config = dict(
    model='image flow-matching model',
    dataset='cartoon faces',
    train_examples=203450,
    image_size=32,
    horizontal_flip=False,
    conditioning='none',
    arch='dit',
    objective='flow_matching',
    cond_dim=192,
    logit_normal_time=False,
    norm='rmsnorm',
    activation='swiglu',
    mlp_ratio=4,
    head_dim=32,
    fused_qkv=True,
    qk_norm=False,
    dropout=0.1,
    inner_norm=False,
    moe='top_k',
    num_experts=32,
    moe_every=2,
    expert_mlp_ratio=0.25,
    experts_per_token=2,
    shared_expert=False,
    patch_size=[4, 4],
    layers=6,
    width=384,
    positions='learned',
    optimizer='adamw',
    lr=0.0015,
    beta1=0.85,
    beta2=0.999,
    eps=1e-06,
    grad_clip=1.0,
    ema_decay=0.995,
    steps=11600,
    batch_size=512,
    epochs=29.2,
    lr_schedule='cosine',
    final_lr_fraction=0,
    warmup_steps=2320,
    weight_decay=0.1,
)
Rows from expert 5 of block 3, named by matrix and row number. Rows with one number belong to one neuron. Each number is 500 + 40 x the weight over its row's rms, rounded and kept within 0 to 999. All counts start at 0. Numbers have three digits each. After the name is the row's rms in percent of the matrix's.
# gate: expert gate (model.blocks.3.mlp.gate, 32x96x384), inputs 64-127
# up: expert up (model.blocks.3.mlp.up, 32x96x384), inputs 64-127
# down: expert down (model.blocks.3.mlp.down, 32x384x96, transposed), outputs 64-127
gate.16 114:530467506466512562526492489478486572473486573534468513419462529510447587565516539495477509469501494529494498476535507475581542500448496536430529497469442416516437587512513473527554472512556564
up.16 124:535416520482463480495493557526457486531472481565451499393418487540500522515529497511540510497549520464395423487539519491515472454458496490455493569504528540547503503469494479506540520538524493
down.16 108:531520517530501430493480440470498475376542486513513453474549524520550455455459470508505492497440500508485501498497503535460494479492518517459496492555589582548479539530480475518532471495377496
gate.17 090:465490506496495540544462562513474532467483519501538526412497472558465476482503518461556460465531479497454517417486515499502519484494539520507485514480528552525417566504455529497548445486456500
up.17 090:523458553509506436467560460558567528521541516569462450478529516512575501441448476536475467509459513511490457472449470471568436527497507473480434518461456531482439507488434494518504521523521568
down.17 088:468511476501503494495490530511484488487517533527583567488477531503536522499480442471464555515389508516496413613473486512470498542521501528532532475509548487511524509500509508450513509481499553
gate.18 098:504403504463483588495481496492507516524478483491513454400551483463507439480489539532500525516485539488491545515517437515477453490498516537457550482537483511563464511543497514515515436518472465
up.18 087:463446485442472501454462504537430397464486513504454487407533451486426531489491550475439552433472468492460472548544527469470517526457465519485517504493489456610532504453507512508478497514453540
down.18 097:499528534513514480451484473448549525544468567433517517493495525489488489445513477509470499485495450500517480578489435526545526512498492497467413518472553419469469497504499496520428544468388444
gate.19 085:515450551504454537494526519460446440499440525480495468467533553481514549491489540475517484414503524535400493456505544562524504550418508498473513466472453534594449480504520472538507480429414579
up.19 107:589505498519449491496539534495489515508520479441551522566457532475564476553520548561490575466532511448513568612498525540445479456478479538544538499504519501574474501591523532504486388523549464
down.19 100:531475431489452484555504465497527516574512486518554530565558537565494524492532548518514536492518471509585501595447465511484499525446547443507467484576507521523452472483515520538513434583526504
gate.20 101:523582451530468514519509553470477498492456480431480471509504461514474499523458473486422569533525524440509466404444475496503430582497501506514501529509494511504507524485409488493462491489472477
up.20 104:507533422498436444542506577505463523525503501458490457560539421426450472446490501463456550532488523502489393500500506462478449537533524480415440518501511575530519504512465508490487523532523463
down.20 106:502394497474513367526481489557471514521481477497474500503501438527445458502544509585543537459552489546535484574516480570527547469526453498430551488519430531571488507537468529494485465491524573
gate.21 103:488488448536511471495544462556496443540480529449542493470452501446436388512563432453521462508521499479494468530531550497500525431500473475545520489465453460486485513512514528498454635453438449
up.21 098:544473526527501513512491517510534467431503514458475470409495527463533520535583569553476491498420506455487510560459503507566566476484565521581535542532475442489480531525546496553556469523541542
down.21 104:519513609570495570541477439471535468484527492460433404450497503505553452488573497497494481480464524518550477440419452486513542466429523535469512466439557480454569480452471429557531435510530524
gate.22 098:461442468488476486535499496529428460451484500395478496455506517428501442476493514569507504475488494514483575514505512548472529464465531489512476478509508433526411492557544487513540402431438498
up.22 097:500501482511587484504510485495552476557517460565542514503476505556521601495534542451525446488541433437543506517482558454503493459503564495526475434554502529456522575477508545473512632502464549
down.22 101:494515496441449525515497498500454500411483498473493517592496493501527547504441548500473532574424486499525456591515576548503471525544520489498532517521461492501506468532515491495505491499476543
gate.23 064:426480483498559462506520504515473525510505496525498472617485532471475424522528435520486488575443458569531512570544520478519432531536462440538512455500541454453549492540492529494495464486518503
up.23 096:547535542555567534494521547497518489474461497508505459650460536489514391453460464584449501542518529513453492577518495517521494535510516481482475511481461446455561488530491519484493448519469503
down.23 094:560493431451448428478515470506510462408510485470514468548582488509445479542453478455477510441498473488540433477491609495516463550513504471503475514580513514499535457502516489512549519471504494
gate.24 097:517450445482528445471508502516472442568484480544512537354482496498590482540466504547503443517457500468493555543517489473535497485490498475498494466518570487499425469505443542567506487446499529
up.24 118:505454485454504524493506478467461549513524480400513480628515495419466488486570474502435488442412485476506423545471507469525503480491452469486479483478490459479474517562600513490546405519512466
down.24 105:461435548523499540584448460542454522483534511396473533520484448450549534462505402542507575510473473467490469552479502471469539534452500509509523517526449457476464529541468468470501492492473487
gate.25 120:451438501479435535513518518489464459511564518492508534471487516536508405563448430515560523545529446496470524525534556591436516505506485510456538505465504485598493464495559528423478483460499429
up.25 102:533593481550563440465468489471483554508504479537561464556514496457522612507550512502471469476497590541522505492476447427550485474479495490523471470502490513397515505533438552538443526548489587
down.25 096:529488570471529473472484530481532490494405521453501485527497472539508559510508621450456479512472484558459502474552537513497525504533469560567488453441427525522524520454473515468519535543496511
gate.26 094:504458503517508548502483506392441451521500560480457519384541515449551565455447461519502563573484485486514508444484480483494499486491507536465535472410440531498446504486518489521527402434408522
up.26 112:475541506448486459502517559532507488512483488458527534489488536483501362484555614476489560492533449524566496583466530505519492480516460491369499506483507545513525454551445492547468526451491458
down.26 102:501505441561505459509468430390467457528517505495371542489573542465480461526441431558554556459514470451536514481524475501517524437543518489558502599490484513510456474498467490556520470536564507
gate.27 093:490451482486463438499481513510472520562481522476456544488517523484523586461540439456537486446466515490609542520469560433506492487455501481477517448525480548501482479606518564431538438501514537
up.27 080:466482479520501479485493442495514498504571489534510497538521484492520511439488484572483474524403465494482536511495473521493440490530446487605465506450460524410595529480530520498507480463472498
down.27 093:517469546450503629471466474515496532578487495497567506434491470481497449526467498574525541527444517490560549444502543523552530490551484460398518473490511429422443578435482489481545461535538486
gate.28 095:482516447539521552498511451517545558541604576496487453561503512409467551465529552485458533463512522478502460510538479448591546455507501467454538509474460498470506521496599558505505409514435540
up.28 098:527504482493464453520493497521495484477469469474531503475476486497543466503531571469460443524490497565485554509473465494478497528495517501536508430496460590495480528488520572521532536510491454
down.28 101:556450458462515448471552507446541486493463507612511484448513519490473481503545434528537554473532441509530447536474494488497465515506544526519529413562490524512552470492473550484477555450457481
gate.29 085:504540514463490518505498472548517452485504483539508469460470552521495523579441525562533499503541489508530516505497512457543466446488480513570467516527538535530488540460488465582445571413441458
up.29 089:442488529484479559509520530490543446547517497488479495441451520491482492462503537503512475432506515506462444476458512509551498621507513532516488490517440463503536577499479472473538459572543482
down.29 082:473456507473527512551513527528450481406484465492531478486490478534515285523477521421516474546484518489485480446470549515462456475521477481540507548482530493511454492483540494483457446529431520
gate.30 096:467519578475476506475510504461405402523546567476517488494425527525480516492522417534513494551461488531480496496470497515532479488492505479523500498465498466552488495534479466479502405473445511
up.30 113:521476510544478496497504517445521456498500537485485459518523529477535603489568493512472535524420481439555512507490526485506494413473546457491518474483516511531484513487393493517514452592549498
down.30 101:514432464478444416513452506514575519562475476448480452458578548492432501430356435493463539496495534541511473570445453533495545439584489532506529545547538505550477526468555490535496459509523567
gate.31 113:541500451473473568545485475513428464441457485520480554499524475511482534514431530492534468514547519560495470426516485525460471521493534516482453465557472458548529541551427478490578529458509489
up.31 121:464448539480521477529536542492483452480532552453498521432498539463507486530558512479482499474432470469512476593513511544472494450465465472409535487464496448468525433394483467547497525499531494
down.31 112:555540498529480488468532478442582477559466503521534583521511517480499456467479502520530480456600503470520463469546459464535527467527495468502473554519506499482515479508585570560536442514518460
gate.32 148:400505484525462502494497537478409545542545559467445491525434540524509480527525457554487541488502480495528521597507537564423488462465456507521549499484520499542551466469524483486480453464439502
up.32 124:523492500452567477512503530536482465461484425509441499436578478485493482496509578577541481517498434505539521412540487448541509513502495467522423487539506453429497502466459496506518588480527538
down.32 124:448513471554447546468536523579427425482530540507423535521506462439473507518441493476557440533503479486580594598554471468461454504495521490530436524456471481529607485471481481499504497487376516
gate.33 095:560535479534485489483419503508493601499503488527511484531457467454540513471539455492547509523543569502528572569452448481494523555460505537469519462522587559494532488485547559527507396497500531
up.33 114:497477545537484473450514508526526445551542493416541512484439489520533453516499575458494463400446479523459513471522496488547461511492538490548469438576516491514471556480485569494510510534466472
down.33 105:516536481553500552524459516593466472516493498475479487562496506451497555518543544484496394520476566507526521451447484499509491527477502493382512566483500489485482498476536505550500396441459475
gate.34 072:506452536502504446559491543557506443559575531500489482478457523552545424504482518582481485455492539523479537476530501435522493452475568505520507538491554534471478530416507572504468438455470410
up.34 102:505425579474528477491504558526487466504485516481497528360458494530483329497500477469506529554491494568433403465497498431548488514527504477544476482449517487509460515495519536503496481530507489
down.34 097:548592536454466485490515516560487458521483532482556516421518491571494399497488487440465531554538492555486494594527533552437527501584451502530497445526484537506513533495468470508451589522520545
gate.35 092:499521538494483508505511508492569507496524507535508459443491493460541517564545554614495518455520499493531515554539520483517498487497514559442500511484518496487460460636507535585521548485559470
up.35 088:500484468512481482530495531470524423471495459513468533532444489484528603501525503592476509418430434491486478503585525481475462410502520472515432471488513485505514508538541505574514513514486564
down.35 095:585467493547425474505526482512501481605495530536495483506527485481522529443431497411482536495486517465499557409492490521554513537527489493519530449510518458505487488550555498485526534479446463
gate.36 126:502544534497481510480450500517492534475466527489481482480467439552506623462488465440499495455495534508474476557481453469589544482461527510504464501561451471493448501495453533530492441526416554
up.36 131:442563492459506542532478515535495537436540491514465504483497531542431649454462444502533510481501517572466507451506525529547557495489466503498498513492458438506460452490436497466524586536463539
down.36 120:477483488524513502515505471438512481494522534512503537516530459474519468478496447417490591486480440557542432564434555485494535478524504478503462477509537490421511487566521476475507399535509570
gate.37 092:442557514424544533518482542501506538495554492519517474353491493491512451572498564554518560502490490467533580460551463425511456524560438520567501537524550479478486473491520501538456555490509486
up.37 077:505510525483514525551484551507482505483515556490502500401502539459494381517451594483535525522476507468505548500521515458478443518501513529433485539457552511576472495433566475518536508510485499
down.37 099:466483478493464396450564506500461506508491547483481481401491464487479440540448522446480497514464524471494473492509525565499563485601454560527521576381536483543479493531537496476561470456471514
gate.38 088:529555506448484537496455464474544521464524494430564503512514465453458503525478542484508518416511499542475562390443521522517515478505515529466480490492496456531512540480513482494489467484370480
up.38 084:439499449514493474508438456409507457429557469544474474420560559485541537545583505488505466448535472527549626501522538486492485486512541507487526537523472413542499463538410462529521423597415487
down.38 090:471479462471458573531442492498418489473506512467572562478469480491516463527554490558503522491538480548510464499520457491559541557538477467493516470512518457465489511439533475493442654442532489
gate.39 107:446478553527518567562543485475535505571505480564499499521483552557500540515547496457506446398511526539438509586492454498564535490472530555501502528519545549533478564518568551533510497514494458
up.39 111:455489599515502588506524452536430470441447486439509556459484524532464486534532490483509493439502499567491505487506503536575515484508482508400419513470483474534460515521486531484528423438564501
down.39 101:481540449535535500518510541519502532440484540568528519523484433407500490500435399469532518535497505425547469566470524467495515502485444479519485532507484477500511413574502497509560501521493488
gate.40 110:521516475497525575484474495516545476504479510490524502567436458532486446484495441464443500539512498510556586537482508473517443455512496505560534455433543484498536567520502568532542522551530498
up.40 099:520537465503458540532511432507473474514481521498509503571457498529520447476448419451541468547514558476477518500419492481507470519515473544480539513505481578517569572484511482528540528490503504
down.40 108:550584548462581576501482499438452520449455513487529471549468539500499536455492458574512484581666498477514461458432489470485569515496477454490552413495506561449465459511594483503457478524617474
gate.41 092:476466468498489525519518465509536435512451511461566558498509500534554483553461530442449548464558470527496433476580521563483482447489432506481546513468604458519526465455544537535462534490497467
up.41 090:516454497512480443483530518428495565514507506469587523466499495464508419467559516468534471553574525482517521529522475503425537423519517490382468478515544538509503479525566461525521450553548484
down.41 095:555482471509452499473533518562512465514433534490545550583496493532520436494528425517509458498546528472518475499476398476568515537567538530469509452529489487498478475475505486447475549463466516
gate.42 089:466470452535477449538511521568460472481452500500531510477514512498572509484509600491567523524513485435526478500490440504481487526549534540500457551442484528520497518530491483497515538453527483
up.42 081:496533503482472544554496505427499456439514511503472515522512472479453518526447431539473574563481444542533468507539512522482497500496494495544501505524483449478495428473539488481517489528392487
down.42 091:514567551508486553501457503489428546472567534443540459445505499576476499557507514556505514545457476478464552431526540553476476489510448493509465588436514509500545491499543490515526491491477468
gate.43 083:464518501522526437485500493533514478467489475529551473482494494444494395508517429498517510580434471540507460586448491458522445476515522468423463475491565551424440455532595553498508467528430478
up.43 088:547477476475479541485500442462490475423474481523491457417473460544541412503522458499473543510525543459449521453502493513515518509561443502592512493522438488539542591493450489504517519507614536
down.43 090:532503460474534542437526545476467483488430469454508531564493468429489645457453481471520481556571564586521440516481453540557552507544457542524519505481511509460485501541449434543530522492501482
gate.44 099:550532449546449494440514513446494461455492523545487446575563508433481511450507436624528491498486574477518464506556447502446497473503513542501552548487457391494514438514536461527503440473510506
up.44 069:484469485523523510519516477463516454501473415497479526508458497479412486532507511516523481511499452557590480552447564438584489482473544506500431450503538471547501567496462508533479504566518484
down.44 079:540480553556522471538489505448511471478482383519510511415493447449401541611528514513500479480489453502555540477422534482497523585452500540535491510502447450549421584512492577489552573513456469